From a checkpoint of a small CTC image transcriber.
Model: 10.9M parameters, arch mlp_mixer, width 512.
Training: muon at rate 0.03, 8600 steps, batches of 256.
Data: trained on numbers of one to four digits printed on busy colour backdrops, 295000 training examples, 7.5 epochs.
Rows from block 4, named by matrix and row number. Each number is 128 + 32 x the weight over the matrix's rms, rounded and kept within 0 to 255. All counts start at 0. Numbers have three digits each.
# fc2: token-mixing MLP down (model.blocks.4.mixer.f.fc2.weight, 64x256), inputs 0-127
fc2.0:149117099144126135141152154121130130098131086114143117106088167113148135139108143122070179100149101127083137136133100135087125137161066114082114171097114152112144134169103119131147110133135094076118137143074076167089162122136154150110129137170103044092144116162126119121157159118133148084142059092121114132140158140161129120091169146107165122158104146104089138116130103075138089103104
fc2.1:124093122087116159141125130162063178155129147155120160132182113081135170170122125151101084141187069156141113144127104111103106181108108159102093170115138129045196038166063140149176109155072094042087075144136136085150080109124144100175100109138124105090071124157129145154124102130214177121152128176110118142149141082125170120127106120126136094088146133141140120130132126156142153109156
fc2.2:173118123137089095137110108116096109129164165146101098155132135126140113115143158091132081161131094079122150091173052113124157115135147135123131124152138142095177155122136161102092123093135066121122126076168165155150155070147142087138174103138134146140086124147126100115107116101115166096087072088104175132130111147134137170091103123085096091114134132106048126140135156175132112135112
fc2.3:084097099145153128143167095094101164122103173112127118119136099104186167094067084084101099151104135155134077163108174145111157100133087134154130125101145140057104102110130112085131094116186138108141148099130126166016183096122129083123146119149099093156149127087091090101107206103118133121095143090171160116108147146168147059101090147180137088178167147159106103123100115113122132127060
fc2.4:152112111146163111130139111125124023140120160158123112130131084104155121090111091116089130147125109133155138066187079151122169106173145105128111108140152114077082130094033127131153096060143143116162166092142131136050117131166154146141163092123150106146163101108053074146103144133163151103078094048120172120123129124130116141143149104120132044106099127125092116088087130169110125140118
fc2.5:209133147114171145142100145115124116078110175097124118134164146079155098115132131202105153222097121175075162127103174086103115159121154143149124128154114176100078137112107145139121113174112119115135090175110132176110128108093120111157093116144058101106116162091092084083170109155133131092124121186182151125116108144127124087114156187064118098153201099079172135142163063103155114114172
fc2.6:110171116117118121129151083118170112153106156049088141121147130165132112130145132074085099085127102114160134118152122105102168153150112197133086156157113142146142167137150139150078125162133081136130127115102174110108094149143091121170127113139162079193140119151127121114142158146180100171071141085153160133118121167130128146187140164113145155105111163121067144148140152115108123108106
fc2.7:107127135115094134147157159154142155145109156148119109121155111164190085130111133088148097087115064146163147127122123116099160133116113079176146155101129142133171149126116150132065112126165124208088124151178118124151135147117127154164132078137094121144106099153130095143105124079100163175128166105120114126132193112109101155103161092166141060172107068130094120135107152000126135097118
fc2.8:076157157125125147123152146157187107123168057138115110112095091152163107089130179134107130105128030099156125109081097134001099144110215102138120132156136143115063146127086109157160101130147122120167069048143141121203119113116086149102108017081190199107137128134129143111095159102164056186137184157152102109152184208152094143151173131099059166112104105131084142116164156072132124105184
fc2.9:144154105136117119145142138165060089140119183160125122159096110141101126109152131164146151040141152143126084092126111103120106163112109173092165012142096136108086095087160148126108077127170112122119087180126092099117135143102076144147169125198099136155141108106100156174122085140156076113131094129155107133143046130165174145117129157155095103094134119125141111109112093154087168136172
fc2.10:179113107166079131138152130117079083133175164159075099093103105095107103131107113155122130132096143148163167093161151127162097070134167109094092082140132147098087126125145113147159128098148121113152153109132120154121152130145150089144141142128162088128142155103055124120113073129116135128170123099145165121132088137123174117139126079080141064154112114172150156151198116165115082120082
fc2.11:145120098205172089071123118161049067103123155117157084084132075086130177127147041106132178196107109155131164096079103153113153111110171111114114066185139081119111104114154167112134128080124077151165120136106124067072115134099101086122098077166144070137168106147016120140019165114131132113169112062129120146075143141188114113125102112188120136038136147107089154116113112130130140085175
fc2.12:171121110155146124125185203097131190116154114143153134118075095167102140139118190184067058150117147054149094020080177041139151087120155079090144132158167119149128133095140136168075062121156090142147124215095187145078146125152150074128116084110123140101170124114100156116106122127065209129110000110168130116138129123189097064097124121143131169163084157131199160116084143154118063165107
fc2.13:106148127168121050139133152136111104088119109107140094114146159127112202102112128167161151047112099124124117122155061162090082193118219120119127100138116121094156126156163168120106127181080070107121124112170135134109080164136115121095115094107142136111147137182140104056150148101204106141121105148123141142161146161135072120093142093055127100118130107102081186093170118085099150131180
fc2.14:144123134100153067085148078041098138165118114121131126089103148135112163161125137144135060146084155131164129128111139102122137046135126098046118120169183116109135110153104144128150146136130054121109154133145175116130076115117155067131052168122149075176170108120078063131126125159143126132071136132124084118085147103179118126146153087185108089098090106160153114153107136105175129121148
fc2.15:146165098185162118092086185142171124142120111107136091144151136127138138133111138110091128050131098086135148156129142146087093092129135106136113111162186137063071093149129107117122170189138121105138094104139116164130077150140114116211148171106139103106117102143115124130160092130047095134135139088122164095094167106123125145135084130125070055078148144131146141162122110135134120109123
fc2.16:070139140100131119155192174181120144107132115131147149171136086116100139136089139118115057073110121141112111136172167084079108053108128169143149132112110105116127134130156136133133137133142086094148142136145140111112080132154123107100099123123077134134090135139117141112136157111108195136082104133133133135190156067156142117150091133153127163152090132124150178127062161109124158133091
fc2.17:122125127027146140156112149129160140130130150112126127116175119139105145113168158125143117154138139134185151107128149145129126180098118134119104197147124107109099107109110105086121088000063106114121138166173167123141152059130087190104121120149106167130165097105118154136075109098196110109137101128138117133029118140197118137151108109161144110156141121164122147122102141092050134102122
fc2.18:062099134193150124100161133091159145130146110114159142095059168090136071122111121108120110122138129129101128093052144108054097119102145093117124123136133153128163126163066151105109144144015100156122158086119126208068098119118078088173073090123083154155098204124168076091121194141068148070093045075178124150196160126130132166172120089115099130165124101165111161150136109125139126095144
fc2.19:193194089073057132167140101112140156136136104089132138098122120155153200149136177175138132139162127085145113169132088100158114085101114126144158138193081120106095068047158104092070048139145078139147105102148137123028100079151141108146129140183123123129071167102116191120131133076141130171166136124114113128131158133060086189193135145194097059049112163138124069148123147150106066143108
fc2.20:098171134139141078162029191140089149109089113140150127152040137047109016085192183102133133144090130158104150153141117100070136107132105162156146146084100108117105169140056113075067201146100113106139184185116163172168137119101106131149102087164075137120133117154113136148131154093101115102046149091141089129143129142145079060170092111108164164079119129118159185130040113124137156127088
fc2.21:098131108108168113112097162044129142156099061000163116156068128121149011093102125174145154154191180130177111127097132163092113158129063155128170142158100085034128098119077115096183102109092113115086115070179103103093109143102126089153137153153071102130095134077095051114125088119003134192167116105127104147148153112173120108166114145146114132130076126152090144130149151097116081123150
fc2.22:127113167128166047123115091177132161079052150147140109152147116152112094134127130119174160094078104099152162152078101150132118095112190093147091125111170152148108112120099179130118133170093079130168172132127204083134107122122141180104095088124178128094126153177122125147109085115169189150110086091098166135132148110099100111089145144220070109095161131152125078085097130133125122133082
fc2.23:164153096102141099146128109104129185118164105155139161086084116078124116121188117163102113169177096143128139140170130103150145110134127147161143114124095120079087095114094172152160125146112124098132147174149158127085099158122133105112131145140080050160108117113124123122078117114184156100095129097101147139121160099133152120141121160171172144121123098155098142129125090081127139124096
fc2.24:085086136113151140167155113155171192108180144108134159131137123127120080098157207152145136086154123140112150126083202098152121128116130088152130176144150133134105106097111117157107149174156104106090135124141179139183112179145221127142113132163147147138133161166132143102049106136179140090160151151153093151149077128048134154150150134112161135128134120137142163113105141122121099127146
fc2.25:086165150087172107064118081123124083102117162129165134094145136110156107153111050100089121121141137169151122128139142108094138101161120120077096000161140132077137122200111151087137135058155127141109162151135099172136114042130068069148121154206127082149142203116104117129168051119136079201155149125149136133165202104104115133147139162214150094123110121149103132113114112125023151101122
fc2.26:132163138150169134095112174093129147161097175102101124158178179107137126172144240191138109083146114119143164107138125157112180179175102129139137105123111129100111144084130085098126112127061082132142142093157143151085114144130104229147118133162092137168105031124181072115173134143137123108135148111116140111091163139091092152176135077167118130131119137206167144156146129113145088146104
fc2.27:119072071126117126122157118117085094131142142107171154152138153123117098093171129066105153056164155107165113090079149125116103149200145159175107133150124115130133158107131109132083080131034105128159124133111108134150159122131148143131102103211128172098033107135181107135180111154122132067107111093098104101144130140140148121146113107178125164131101088156121109112085010142124111143109
fc2.28:137152152163094106090174107128123153117139080124107151080122159106131142067112109122125062097083181132106067113179103149128063167116055096129107130105140124103118096157128169135218105129117140094155161156190156113127091161135107103103128200241108086193143153144170120090112094149148138176119102126119119136110145126147127163164093155114165109129110131143075171129103107149106077108142
fc2.29:091153137124155137085140120031159125113149115139097092119152151101137042139103146177093123096122103165162146140108163081113132148127091194098162121144166138135115122112134128179105127130145137137070153120102123117093142155117127146116204124222143146152100140141145077066081117140021126065132133123108109129129123111169099111108109097208146116157147098152195139151098137073114081148143
fc2.30:135205113118153205132163103109136132067052040133145083084133139138164099150121112145118106114060166082167086129140141078130119079139149158128162119118086184102128121142100133154105139148112161134138187133143147108100146148146125037120061159165089109131101131047130125097108143144117127193151106120174170133171121072113101170163107099187154098182018130178146095088096120091124097141097
fc2.31:126118154116138127142143126155142116154140111142101130109131148165119043163150122108110055091142157150109098088075133130117159083116135180127141141081139129153182158117159151149167128130136137115136148138125131125141138093144115083121136130102116101104108154111150133141096137103161124146106119160136119086118160155107151127118111135212072188145141096093112149077093095151105130114132
fc2.32:103179134061147143139128169115103185161149159138106176083100157152106062136187137097109142011154124167094155142138146167135110095129118095094134220118170163138117114114095147159111139181081116115196167133139165114145123058139173150135127136144134122165140128151125156138160176060142134201120132110093128135187255075203112052179029177127155137109133169112146164116126123100160113109147
fc2.33:087097140135127089094137099114161148116127167136104131126118114163159143142161253154148145136135111139123113068097121080090129108100116127187118056132081129117104147179113176135157155045187123099155137139113086053135127145146069153185115145180133114122109113151154115118026123138131090082115145150098126136087000159158124225144099179205168131167115131127121115087103121104117146140136
fc2.34:150163135144154101147143102142041146140127177137161074128145138178140137132141000100132129085112150126105130144097120075204188060060131136115113136149178164127116151054072172140149152140119131082171120074098149066034144132107123079160145120219130085145133122145118139077110002118125150137133117094115139155110122108194112030160102050148105170113115166174110118082108148141150111069143
fc2.35:110161099133128118142126161157096127125120197121109177147130148137132130108097140203131157058115133108133138115159122150080153007094168147091197102147090153137096136149037017169118141142135132113180111140199074109133108175140133140146141152218100106202031123097114136140067119144151099149121119133138136150191118148112155180158142095153134130115126084137159114109139040157132109164071
fc2.36:141083130132152101118135173158123094111158198115162119147163116093132141118086190095129079146116146147118092111045182117124154100097075158116119142140085137105038111154108110147022153114124094092135148128061111146121046117097114148171097166217119131026117163156146160120124124138149132097148151146134108138174151163143166062156102150108162080180136123135211140092076127114131104116152
fc2.37:142215145106135122124106105123113146177114173101138112157152123121178112149155126111122147110141111161150141150175167091121135120132098115216061118119152170152143164149126151154102106145149063150132183118071134147120116133135093126149094116234030137192114139157168158173131070139045116209109081135165143127084138136149109160099108133161132121168139117146109152100094064155137069095125
fc2.38:117073108133155000179152063147153124163059094131144094065135126119070108217195132196114107159153124109148135079073074130131136146117147104041163092138201096126149154112117115145159119170132058140121167140142153121094095164142125124146027204165101113146106142175124135184109171112135104022017133106127143101153127098126145111194110107180118114120119102164124113164113101070132082144132
fc2.39:160154122135176061124102075155136058117186113112156136154115144132174055088137157192115099091166174137118072134155178148112144058127150127186169079109128110108084111132114182141109140108145115110157168127157163147150122114125158101094093178148124154113163147085153133090128108090164112206131108128129130136131126188146121120090165170213107135120124148092079124102104155085156081143149
fc2.40:021141137097113117166158092135120042150143136130120100115113142161141123156134132131095133125144086175168139129148124113030157102127087130157100030154170141153093133093079136132118127065196110136141172158110156104121125079142094117112118103131181089132154123081141141140163083099103079186096064078104127106132088151184137117172184227146144138095136135148137128106156131140158114110106
fc2.41:127170106113162104157087177149161075130138101092125166128142138147108104104115118143108123128115133132129115130144098134131123136095140111133173099143107121155097134063125080172064110064077105120195160116176096126154142166156057139120151135128130102146142145121071154154155240088155120183119143139177161146163058087165131055161145130173123144097141123140112136111116117101062125145124
fc2.42:107108124137133139139131133110122122131123148134123133116098124123140159113109137170111162132177127137151132096117131133094112136075141129154143137161106136124113143121128100139132057184128152154133107131116133227074120104123156097158096151166096103098182114157086157140144057123141160110097077147164115104148159188088187131145136086129124115122181151132176100150101094134126144112158
fc2.43:167094142144099115129124138090119130162155104186123105087063126112129124188151162119155093180173129070153096138154086109170127109085102114149115121132122139146114137063086129130147101150119111172188103125104142168118095106104093100168069089194134132077046083148136159172136138080167105071139098122136150110096136122074151138150149118129117113139132078180137133177157135117172140148124
fc2.44:134190138099137116147041082134172111142093188101137149155113112137123052100199112165125177160124134096177157114088102092080134084129102107097102117153221150110049125127130108119103118169100160152152178172101119130149122122131138098176147136119136176217114096122086135154117143103128140177133120123144102128130140132128143123169123121150128112140176161172059113122127107127148179122128
fc2.45:127095166095146125138080169089160138104154191136107120109130120141102164204129183200152080164169149143119120090102182125119170066085173089083135117172110096143154091103102139115125111126159149105150175174125143149139137142100148124100127144165043056000154096107104131037129158123089098159194095140139132128150154116157147054113135160133125115032112077142142164152094085095136140132179
fc2.46:154156142106148063111106112101130130088056205092131157120084140135101150092074097127130182111159155122208127138097126143131100113097144105172101155107101099110139097139079134104112155126075106130145184143154162112132168125117179132168161134153124150150140130179115164079110067113150145136103109127102110158120128081140143118124101133186113139140153107154166149104115090120130179129132
fc2.47:210133129185107133115128117106193074139130128141140176125080099159153110184089072120098146111163052088138110087144130177157103112139134155180105193114147158108097137120121150139114138146136124125155131041129102104133147081110196092090148103114098131130162164158106143086126167102095150139117131081132121092138129139071191133116104098083067131117170116143078121117072160158149126140100
fc2.48:106094073101146074126076131093127138114125129102101173049087114093154137151159139142089097120145116164121150157121161173025122094146110127157148184155109089096116096103080088158157128205071092076170084107145066056115101131074092139194063119135068132178152159081092107120130203107167086152179166050141092154166104103197104145141139103149097093125145080148145120086194145078093140160170
fc2.49:093121137150157142102134123126163098132129119089151161155112123095180071116132089140107112061126128146152122106093195140133144112156165123113123048154173131084137145105050144124156137162071136122167087145123163181180128165115175060127110110122120068152111158096153071127130034120101142080102122076160113124119160172113115097155068129127106123076136133168141144145069174081076156167131
fc2.50:081136107117160121076116109126164151095129180134144122134090120109109143118093067167071104213102166180121118091111154145091124146094078121111124149095148083098095085115130166079148111163214149118126136187147197109126147123107147106090122103047154138135171141145112065098093097159159088117161146083121115138150142087190086135044106187149158109104149078119201160153113116112113136118168
fc2.51:035138114162095121129119145137134155135138163103099135166152122108126138078124183137100128101102130182167178155142173147027113159122136094113125124142148108081052125136130133179127106135106159119156110198147115144031140138108051178155113124085067093122104171145153142130255141139134097114124073103153105109161150124176093126124154200112165088136145081138151131114111004064114144142096
fc2.52:199112109152094102149139135099066099103146124163109131118145129081136140133126118157152090078093090178108124122189101170120117095143166136138138095114101128031156114120084136103181145086090122079103128138157136119058124143156134123163119093141098081149180140122117123145114084125121209094065073078124153157092116078176059137138097093128125138164047151162098129128104175210122165125093
fc2.53:142185172165168102127148142136165170161172172147101115167196148180138126176125151127102102155139106080118146113168095086121138089088170129151129151155165138127134173174064176130140161180150091070156094111154131085177095162096087122148148115197199127111127187158138132136109097120174109152156170137122150143138144162148168139113111187152134173153133160118086127138093143155156206113117
fc2.54:065134119141129176141122128101165156086124173134132145105153095096167125169184159095077108088106114148138127145176131105069096042097118095070125126143106110106111127160075076113137137182048151066100109203138159115126094152150137154149089141148149178128127116111138136163129132151144146135117142064147095149143144108123116118098116150104158100161101099141126117186145154133106220155098
fc2.55:126160170142099138113169132076086150124102153119135132157157109170105159189176168144095077210197135158092154110074140109164117057175182137108086076183131103144088135129159171187134119112131101100159132179123105136122139163113099125110151078095166084100099161131085141152199130108142118134158091050110131137154140177120131074101149140165157123153124093110157087069122090049155171119093
fc2.56:203123138107132107139123126175139125093125161148105151144126106129132154141136168150077084091105106121076118101154142130104189122085103130160125059151147133142094143145120131131129151128113067100163179125140130086131094124130078070173115145152173155150167160132127136095154125107089174150109082140140126141105168166145170115113147144123138127101085117090078126118130088108142102137121
fc2.57:066135139101085098110146189117081053128121111132110132179139125173108063095067116158134128081112147085172091107167143077125077011125128123148083039137126125161118139079128106211136149109076148132149146121120144021119132181088080100225157102105162130095144173150124138141098162142170127165095147139105173080166111122138167056117186165079108137071151098148148141144132144129090227149112
fc2.58:104113116124156137109155107109117121131086085153148098106165140130130100126130108099080103111144124164145102129060158081130120128115122118138150100121125109096091146127104142132127123143144099092137125151095140101132158203140121154107153162118147126085145090105141129059127132090097067148142101109165123136099165167143117138132101081141130103124115137124099096122093149146044138141133
fc2.59:114127096131124133137168088130148080092137172143138112151142090146138147063097162123120161154128139136127151063193119090092128142145128157122098076094114140116139092125143147128088125096119133134121083167097155136129121150136104103101129149138171169102156117135118132126071172131165099159121130102157145139116094070149140092090135211116097099158168132156117135137199110135133123111143
fc2.60:111136134144127118101143083124132190117114138130094152143123106135115142143116125137134129136078159180116180168080155124181124066185104108101172127126127081099050125084097102169118123165134110109160066136147117078110136228143171133095165093154171170136084161103071092148100165127140161111153106108142120149162136076095098139127145164177100069128106125097097113127142116060122093173123
fc2.61:170165123109133216124109144150105173118117148093179171147133145151137079095160121128134151083096144130105171169106157126146114112110142105153115130140118160120210114066125128117129151093104170161118117144125133127107162062090112108100186163036078073150138124095145156100188094117074165165146159131145147138143149092158169130099208110147075147110102131126123093117124124090143173098095
fc2.62:140141127133136116153142137114084132089149181117151099107146120120126134148096129192122124115119117116094125158181163058080158153162115112105159143160081138153141117145138148179069157126151156112081114095109113095221090114153118080098138090109157131068155132094106109078125130129197142153143127138142129144170140143112112090091178135136123133129105113123126122138113138094110120134117
fc2.63:165132116154175160134134120138176132133130125125149132116062156088125123137136132121120128096114015155107111164050098134128155074124158124158140134132177081142105119133111188078124141169181111147112119072136173156103133190128136131109113049137117115180153122132132119130133200141119150174135091094103138108145095146128098128114133090131081183105051104109080155155086111034131115131141